config.toml
moe = "top_k"
moe_every = 2
layers = 14
latents = 96
projector_hidden_layers = 1
optimizer = "muon"
warmup_steps = 250
Rows from block 10 of a small self-supervised image encoder, named by matrix and row number. Rows with one number belong to one neuron. Each number is 128 + 32 x the weight over its row's rms, rounded and kept within 0 to 255. All counts start at 0. Numbers have three digits each.
After each neuron's rows are labels from the 100 images, of 14848, where the neuron reaches its highest value: "top examples" is what is common among them. Only what is clearly more common there than usual is listed. The data: pen-drawn characters of a made-up script with 800 signs. In brackets: how many of the 100, against the usual share in percent.
# fc1: MLP up (model.blocks.10.mlp.fc1.weight, 480x160), inputs 54-107
# fc2: MLP down (model.blocks.10.mlp.fc2.weight, 160x480, transposed), outputs 54-107

fc1.218:141072125194119138074127102167134158084124141111077172184090113087121116145162118204121126119137110174100090118088183135108158144126146151130109125099148134128147
fc2.218:107137151132106081114101156141064139140155076117155104104121193148125123100141130102131141174025130150175178138144122127130143140155094114112137144139136095081105
top examples: thin pen (100 vs 31.1); dark on light (100 vs 50.4)

fc1.329:019144155191137137115103115155167173174129130184140108156122172118056139105088156135148130106081149096130156186194108147108119161115126104135180110129127079135183
fc2.329:128149160063112124090187120097135119142160134102141142142111138123159154130160141105107147163161082103090116126135143093145123112093176108087121158135112164094120
top examples: thick pen (85 vs 31.3)

fc1.338:152160111123094124138112085120186121120121151134148144177076126139140117113191122126156135125147148167138145127121136173141151113102089160146114119194096150098151
fc2.338:091136139128167142127128147157119144128141095118117110103175147151101107134026112088107130116150137040107069138127084087125131155137167091117127156105178134142114
top examples: one stroke (59 vs 11.9); only straight strokes (55 vs 15)

fc1.182:170094081104158134136143116158132166138155082155102118148172102135158139142113169118094099143114075149180105201134132179166132095167144165129141103175134077115172
fc2.182:146097169132078128124129099105103113183159097143140145112124177110120127035105132142152039128130053103179148089118178055126120153153162113062175078100138113113132
top examples: only straight strokes (75 vs 15); one stroke (64 vs 11.9)

fc1.344:225091143162118116147122143165086109122138123155089188147134166073182173114122113049175100137121143105145173116147116130129087071123139163118091113118141175084153
fc2.344:015153154139142157111138117112183158121082164133127095149128107156111061179090139151161164099087127171126082145127117176100188131098124102119170150133075088129114
top examples: thin pen (79 vs 31.1)

fc1.366:105116118132139121109112084141163042173148148115128155143091167140131040129129096140135154181103141123131137112202081132086165187142133148114119129158114110057108
fc2.366:110111130131150101157122178146103209139091104162145128133134112099102213134128104143108101116179137156132130194071138101152119067087097111157146136088144143191167
top examples: one stroke (37 vs 11.9); only straight strokes (36 vs 15)

fc1.222:102153157170134113150080117136113154151169093151156107100138066121075105158116191129116119104153116152192091216134077149094117139119148094151117091134188129196168
fc2.222:120068141073145159103160161052117074123154120160138087131162162150113124066184081131105117159084104070131141094133156039170150108132167110114136054112095127092072
top examples: dark on light (81 vs 50.4); thin pen (66 vs 31.1); only straight strokes (59 vs 15); one stroke (52 vs 11.9)

fc1.444:134176093168124106102105112145110147166079111117107139110070137150067127190117153125147095115175113165082094125100139098199126120154124142118151092113096139151143
fc2.444:133105159122166128190141160074124125132173114119134135117163122131036125169151177101137103181145124138142093166102084135132148160220121162065138118129177126134159
top examples: only straight strokes (47 vs 15); one stroke (46 vs 11.9)

fc1.171:086139209096137152150134149095101171101151164156119088133134133133137127139157103111078098124101058144127120105165111049104112105128173146151118101169143109133144
fc2.171:137092143080119141155085091124101101249120172151166124169126155082125153125141158122119118133209141125130162145131176089118158107078134112150126179137101168159113
top examples: only straight strokes (78 vs 15); one stroke (71 vs 11.9)

fc1.137:177074134145154113120148142085148060160129130131064129103132131078109117122148116175133120122134112175140097099151157101109149145084118128186133105142106127129110
fc2.137:125170106118107135092089165142097159106152118188146148137147140140148136128111124098106121123124164084084170144135105120140069133093168157075129188077170106150155
top examples: thin pen (87 vs 31.1); only straight strokes (53 vs 15); one stroke (52 vs 11.9)

fc1.311:149182125117135151196159134141115183100161120132134094131161088163097152135107108136127117116119129098059085137112137140150127071135093132111141063112103123161086
fc2.311:149081134099139127113108119107107156173128136164114144118106181119132073138168104157136141080137123192205145102144165108131120124120175107114107154131153192146140
top examples: thick pen (78 vs 31.3); four strokes (53 vs 22.9)

fc1.73:077146139072097088160162170174126161109147145172130133142115118112108126074149191183054123123057150086117132095094149109132116088205123145174137103141185130167121
fc2.73:111121197116133169180128106127109167116135162145129146151179185093116118124052137093175142129051119105103145133134126067123133126127116127142152118151110147083100
top examples: thick pen (79 vs 31.3)

fc1.41:117153146159145137142157108142156097136110183147145073093161162142096130152088169115166122153122124151121127095050156166141094146104178130147171041152070089140143
fc2.41:057103138138145088147133136127099047103075094171121102172056163119092116141114112078110149104111153106127135110154180162153142108105089123105182165135114157142070
top examples: thick pen (63 vs 31.3); only straight strokes (44 vs 15); one stroke (40 vs 11.9)

fc1.364:061149162161183161144124090078150123188183124193073128120136113209140108114137086162126052137147090078073166163127057166094159162082104094130114074178117111142142
fc2.364:137071134198151124161111179080103147136153114130122130170113197127193115123129099132137101116173092092163148076081152071147102128138091135118127122125099104127105
top examples: only straight strokes (83 vs 15); one stroke (67 vs 11.9); thin pen (60 vs 31.1)

fc1.202:202169173156112141114155128151091186091139207158086161150123139110097162167104126176191142097135123147153150155144158117145099076128086130163151141107128143145145
fc2.202:145140131103101156101184126107114116123066121082135161098197127181135110121078136111131035141107149164085146103187161136130132165125104129154095078167148107141165
top examples: thick pen (71 vs 31.3)

fc1.68:143135132197148130097140122163075082077117084159122138138169134149129109180087116110108151103192128079126106181074123186070126150120158117161179117112145104124092
fc2.68:137147141134140118119142133126169141162112116079152158110070137134136147069085141108151152146064141164111156121122143117207134111067174119083109141196122208126132
top examples: only straight strokes (39 vs 15); one stroke (32 vs 11.9)

fc1.447:084144128149203140140139111135116111138158122158067151119121136086150081103143195150073075143145080154117164130172186105152111103183121171116122034164165121137147
fc2.447:151085123141130100141090060137132139108177105114102135145126150151114113078119129108136069113141081198199136080121158088155137160148141120032144092115143086128133
top examples: one stroke (44 vs 11.9); only straight strokes (42 vs 15)

fc1.174:153051112172101137130139132143128149125124177163125127122089112141069113176106162128121142095135186108064124153137128169137143172108092113141169100136194084094127
fc2.174:114193114075150135076104111054144122129125157113117111124139162150177151127195117094134145168122074127172078109128109089126126075126119156100113106131104143130121
top examples: thin pen (67 vs 31.1)

fc1.250:121103178154192125134168133103089102073050118159104105086090125078167103119070188112131158130146139162145178161112134173130132208075108105165130097077120108148098
fc2.250:167147074133096169087141120160212144146204150113145129139172121162084179127122063112119100108096113116126132074176081181140075066111110167107183167176133176095144
top examples: one stroke (43 vs 11.9); only straight strokes (43 vs 15)

fc1.397:113165085102170129142139150097099130129160152134066097098209163167103170136136123130108059154139139113149087157105127166143156092148103134071157118175140114186126
fc2.397:146117084075114055169115088102101163142152130134124106165093140122082057214096121102124101073121102116119155127137133097162124133165140119095113125115144136165083
top examples: thick pen (82 vs 31.3); four strokes (61 vs 22.9)

fc1.395:065091152177109158153131142067145155144104117143126103190134174132185134104104136121071108134136103087093202188140135087126116093140169122101115147095130111135103
fc2.395:203154156113091094150100123173127117183115103116106179184115172098178122093139156135126110132128110121091188107127157139092121142115097140132134174126131104167122
top examples: only straight strokes (52 vs 15); one stroke (31 vs 11.9)

fc1.296:104025104141184095130158132116145121145118183121104167119179155166121105157108131144153084146137111150157117150141153147119181163117113149086090109134138188124129
fc2.296:107194161108110115137144149130095135127137103123115080141083135111170153113123116103085172145151141090132096139142106096142084087136086098113118107078202137144119
top examples: thick pen (73 vs 31.3)

fc1.136:100103201212187164118140110123173097135108160123115146067132074098099119123087106143090096116104102119120183143153156128120135124100102133140105060120069078124133
fc2.136:154148061097128185107071110157090106136174144127097115156104119150145165079115101099171145083101144124142110111087103173137134151115131166163188131158111147125179
top examples: only straight strokes (72 vs 15); one stroke (69 vs 11.9)

fc1.422:106091104170134121163132140113103090170145171085118157128217196136087109205091150166171047173063159135131165095128117139180152118111113068130121091107157162102128
fc2.422:130160144059142135100122087174147102068141139163151105139061105077175148068138109094068144080187132094160078160136153129099084132103113167135118162131079092062114
top examples: only straight strokes (35 vs 15)

fc1.166:141153154104169091123179112128179123079110110175129121165082133139117098139075150059126164121104144098133211133152152170082118160190135117139127079076112098094113
fc2.166:075112126197107143138086059127105116185137127040147152076189225098107119134123053197168122130153088181103061103101134146159135127069130144106133171175122156148130
top examples: thin pen (63 vs 31.1)

fc1.46:139178181119122112104161133101127178114148106167099089102157134146114113124105093168110137133102143119156099063124173095165086133183086118158130130137150130119171
fc2.46:107121175123107151100096144110142124186071120122173107138121108150171149108130134120141086109082064160170176119179116207147081140038146117132123131143079131110132
top examples: thick pen (91 vs 31.3); four strokes (48 vs 22.9)

fc1.175:084163125106123119146161141183072131120125188107092098085149171116127143163161103139153135071176145107176107063107146188193117116153127152137176125111200129167125
fc2.175:090156078078128063122115120119114145160146143157034067145092135137119114159076084156127176077120128107148145169149058109160069110145141148136139087114117125115094
top examples: thick pen (91 vs 31.3); four strokes (72 vs 22.9)

fc1.345:165116081127122161211122083167106101146133137147076107152133179204116083121101131150140111144108143126162084130120129095164118149093119116147153126127108114161123
fc2.345:108090121159136129115141122106132165114113088158137134112107113081092136166148127119107131044105146154076168155144178109126180089097100067126082129161152145127116
top examples: thick pen (68 vs 31.3)

fc1.297:097138176123133101142139163159149149199149076118131140152074097130176132141164103140130163148122145168163102155148179141136133105133149156147151093083135123175111
fc2.297:165131114087116146109095075107104131091106195089124115101214131155122095125140084124151141104119153134101181163154106138128148170098119151145132171115129125087106
top examples: thick pen (60 vs 31.3)

fc1.89:174157136114092098140130124112130114175134163162139167055081131150136183095098096125135095100152200178133113034131181101188059090128131118204127071140082126128158
fc2.89:111109119174160143093078136082108133103152105077093072125123134165057167181117091163134112185158089118203124137153156088139111159116170107118111102137178106138073
top examples: only straight strokes (76 vs 15); one stroke (75 vs 11.9); thin pen (68 vs 31.1)

fc1.169:102153156132151146170148077139193160122103131066165149141107177165098077112124123127182166112195172144160056133138080066122164142110102120140162140114168135114154
fc2.169:170076136131133124151109108169195159136148134087157072141174194078124091122167171088116088152118105182120132097098152173146190171091086107140163108180129202113114
top examples: dark on light (100 vs 50.4)

fc1.287:162117139055141111091152126154118132156130133142093154179081185128097094144157165132144099094163151103146154131155147133119084190113094042125118145137109190158175
fc2.287:161127078172116137171096108076132097121120119169125108119164091157194092143096144128112159117116138132129085182067164124105163048057121134114136164094118059110060
top examples: thick pen (67 vs 31.3)

fc1.118:189133099117075191080160147145099129180176178177116165109139142127126076164102137129103141155082155056158118128113138146139118169060083101092106103140143126156038
fc2.118:091106157098183052165085108101121104089113099131139072165136113124135155111131116149134110127178141174157093169130109127155112110118144111189118157091105129065107
top examples: thick pen (60 vs 31.3)

fc1.220:110159151093138086127156079149156183100134139105140072116214135214168121105202230137181135133090142125132121081190129151147168104147080138140124081130157088126139
fc2.220:124101120147121144116101181124113097129112112143127133139052158102084141178122037097086133114123147140095167158116143124118099113133150112128172145079074167121118
top examples: only straight strokes (68 vs 15); one stroke (57 vs 11.9)

fc1.256:139171151121145158115113172116085120145128132056117140158065159132123122126103131083124125147123190067161123137203155184162139136150123108158157110096099175114139
fc2.256:083090112155144077047109067143202141146137121205156100088164101128149074161154090153145124115186116185097107117084081111120064125091097083140116147163212043112114
top examples: thick pen (65 vs 31.3)

fc1.331:167166107102136145038132122119083081137105145131117179117117173148124108138131175125142109137079152117155093084158146096131096182064143108107070134091127113103077
fc2.331:113127161152134118160094087136148164099164108136048150147166126130130120176132107141090144098132147128131150199103159170100159137106119098153144136157130083131141
top examples: four strokes (58 vs 22.9)

fc1.310:125115107161122091133082180127109141129137063123107109069137181150162173147118166102109061114121170149089151140091135077133088113107156114081146114138120129096130
fc2.310:160105188193097208091178162130108099131176118099114099120111188163126103130172168130101112200153139126169093146141225171106149097148134092154166130154096111130136
top examples: only straight strokes (47 vs 15); one stroke (43 vs 11.9)

fc1.52:166138138105131165111162129125093145098144140165130160156119150122157070088154145086118112161149135050144098123120150212117137170046085119102089132131128082146042
fc2.52:112175133163141084127072102113120098126121170152117129172131127173125110138115141164104120081134120137132154194083160109171117101097162066104152112088202098106121
top examples: thick pen (76 vs 31.3)

fc1.342:154135178098166048109136186094116147147081126100106080183121129153127186161174153136173152114138144148089136116098102088162107138140113184159112159111073119127130
fc2.342:110061089132141158118168185109162066111126112138168111075172131150139100052097104129122129128091112140127132123182084067127134144139136091071132074122060147106145
top examples: dark on light (100 vs 50.4); thin pen (74 vs 31.1); one stroke (43 vs 11.9); only straight strokes (43 vs 15)

fc1.245:124093147125186141102125100098093160141095140212150150184109128106161089089115164099138141087117175108167101069125159141102115138076107064079105111109182137075027
fc2.245:117117129072168123120117159142093105098172133108063110116111124198142106158174128151102136152204137155146166187109123135123091123083102115147150113139098098139115
top examples: thick pen (70 vs 31.3)

fc1.401:118169107157174123107110082171109098149107126154115131134131190096120145116131137128098135139112167175074153128094181121104117130141075122162159121108127184140153
fc2.401:164082178089117118134094161109094137145133160120152127121109127169162089117126139109193128129121119089212087108131129167153088159105163111091124165190137113145135
top examples: four strokes (47 vs 22.9)

fc1.318:097105128141150105108142132045103111084131162120134144163160129132066143109170114158128115150130177155131123146116113137136160107158107169116152080046181190151132
fc2.318:163102123104154108141124137125103168108165135155091098120117194160119126113118117071122117111127119071128150129088141140168149147075099142060132132138167108132108
top examples: thick pen (76 vs 31.3); four strokes (60 vs 22.9)

fc1.21:127071076146114157138118107142165108087132093176135185139140151126101138150059088095064134117143117143098170141091097178112137103123114069153161091094151130129159
fc2.21:142116118137164124127132131121150122115077090138100120106135114170114097116126112128127065175099139159101137117136127105116111035091159119109131165102087168080137
top examples: dark on light (100 vs 50.4); thin pen (77 vs 31.1)

fc1.460:090078120129116116134135127111116142129084089124094148132092129119143161122159086072095119179180128169177149137189134145110108125047151088146109134152126114102105
fc2.460:144144167128155109110127172163197109145163099115113106135149134102073123135088107171132141122110088155098131139110126162105136079126093141160166145056095171138145
top examples: thin pen (68 vs 31.1); one stroke (47 vs 11.9); only straight strokes (44 vs 15)

fc1.262:158160122113109141075172159123145199073126189186109161070135117121131116154058143152161133146092164144136101152099183112106113110185132057165147093219122106121125
fc2.262:119090095096131144160081072178109105176096128114174086163102132136114124103211140045091147129129141158113125136148179182138148161046111091072130181099109187106100
top examples: thick pen (80 vs 31.3)

fc1.347:095106095108098161129119128185142159199162134096129101150115129123137065136100135182140145146064138107131162104158120129136160175025112159142097177103122076104142
fc2.347:117151110104127140163138094121114116112097130132075136107117131132137178130149132077086122083209212127121112145125102071142142075150109091144162126159138175139157
top examples: thick pen (70 vs 31.3); four strokes (63 vs 22.9)

fc1.413:121100155157137054078125156121097237137158158118074140138131176122083126160147077117136086094157107110117131128166106137115155169091117120143148098121187132139138
fc2.413:134158143152147060132122133142143154115107108114189116147151105117144099085129159141118138124107151168098099140147140143096177093168088046134131113115118125111118
top examples: thick pen (62 vs 31.3)

fc1.48:105159080145146161174084185143077070142153086127105141105123149168124155127128144111194172097113140185154111165133144135130096089129124135090123084157130118190125
fc2.48:135066101086144108066119101111141111119130160122108122128116138158136079149156126120088086105101129093135151080165107106137143152133113135107101113147147144084143
top examples: thin pen (68 vs 31.1)

fc1.255:191053150092104145151128042139145108113134070107120114163121105135119081166083104067117085104151124113149136063131092133169109179135107126109085194154160134077130
fc2.255:109167123123167068095210179124152148165124190180131172135128169140139168125114154167145140131092143122096139197193157116070135079103143156155223076089129115192101
top examples: four strokes (49 vs 22.9)

fc1.94:127167165139112120096142091177164132168136166140145093176184146125082125149077155141147118140113168150080121125088103135166052108140126103137142091067111123122181
fc2.94:097127174151086108132151118065109130095113086151132070128081166108144083168146111114140132089164154100145087124181167121095134131100117105103159091158144146110085
top examples: thick pen (79 vs 31.3); four strokes (46 vs 22.9)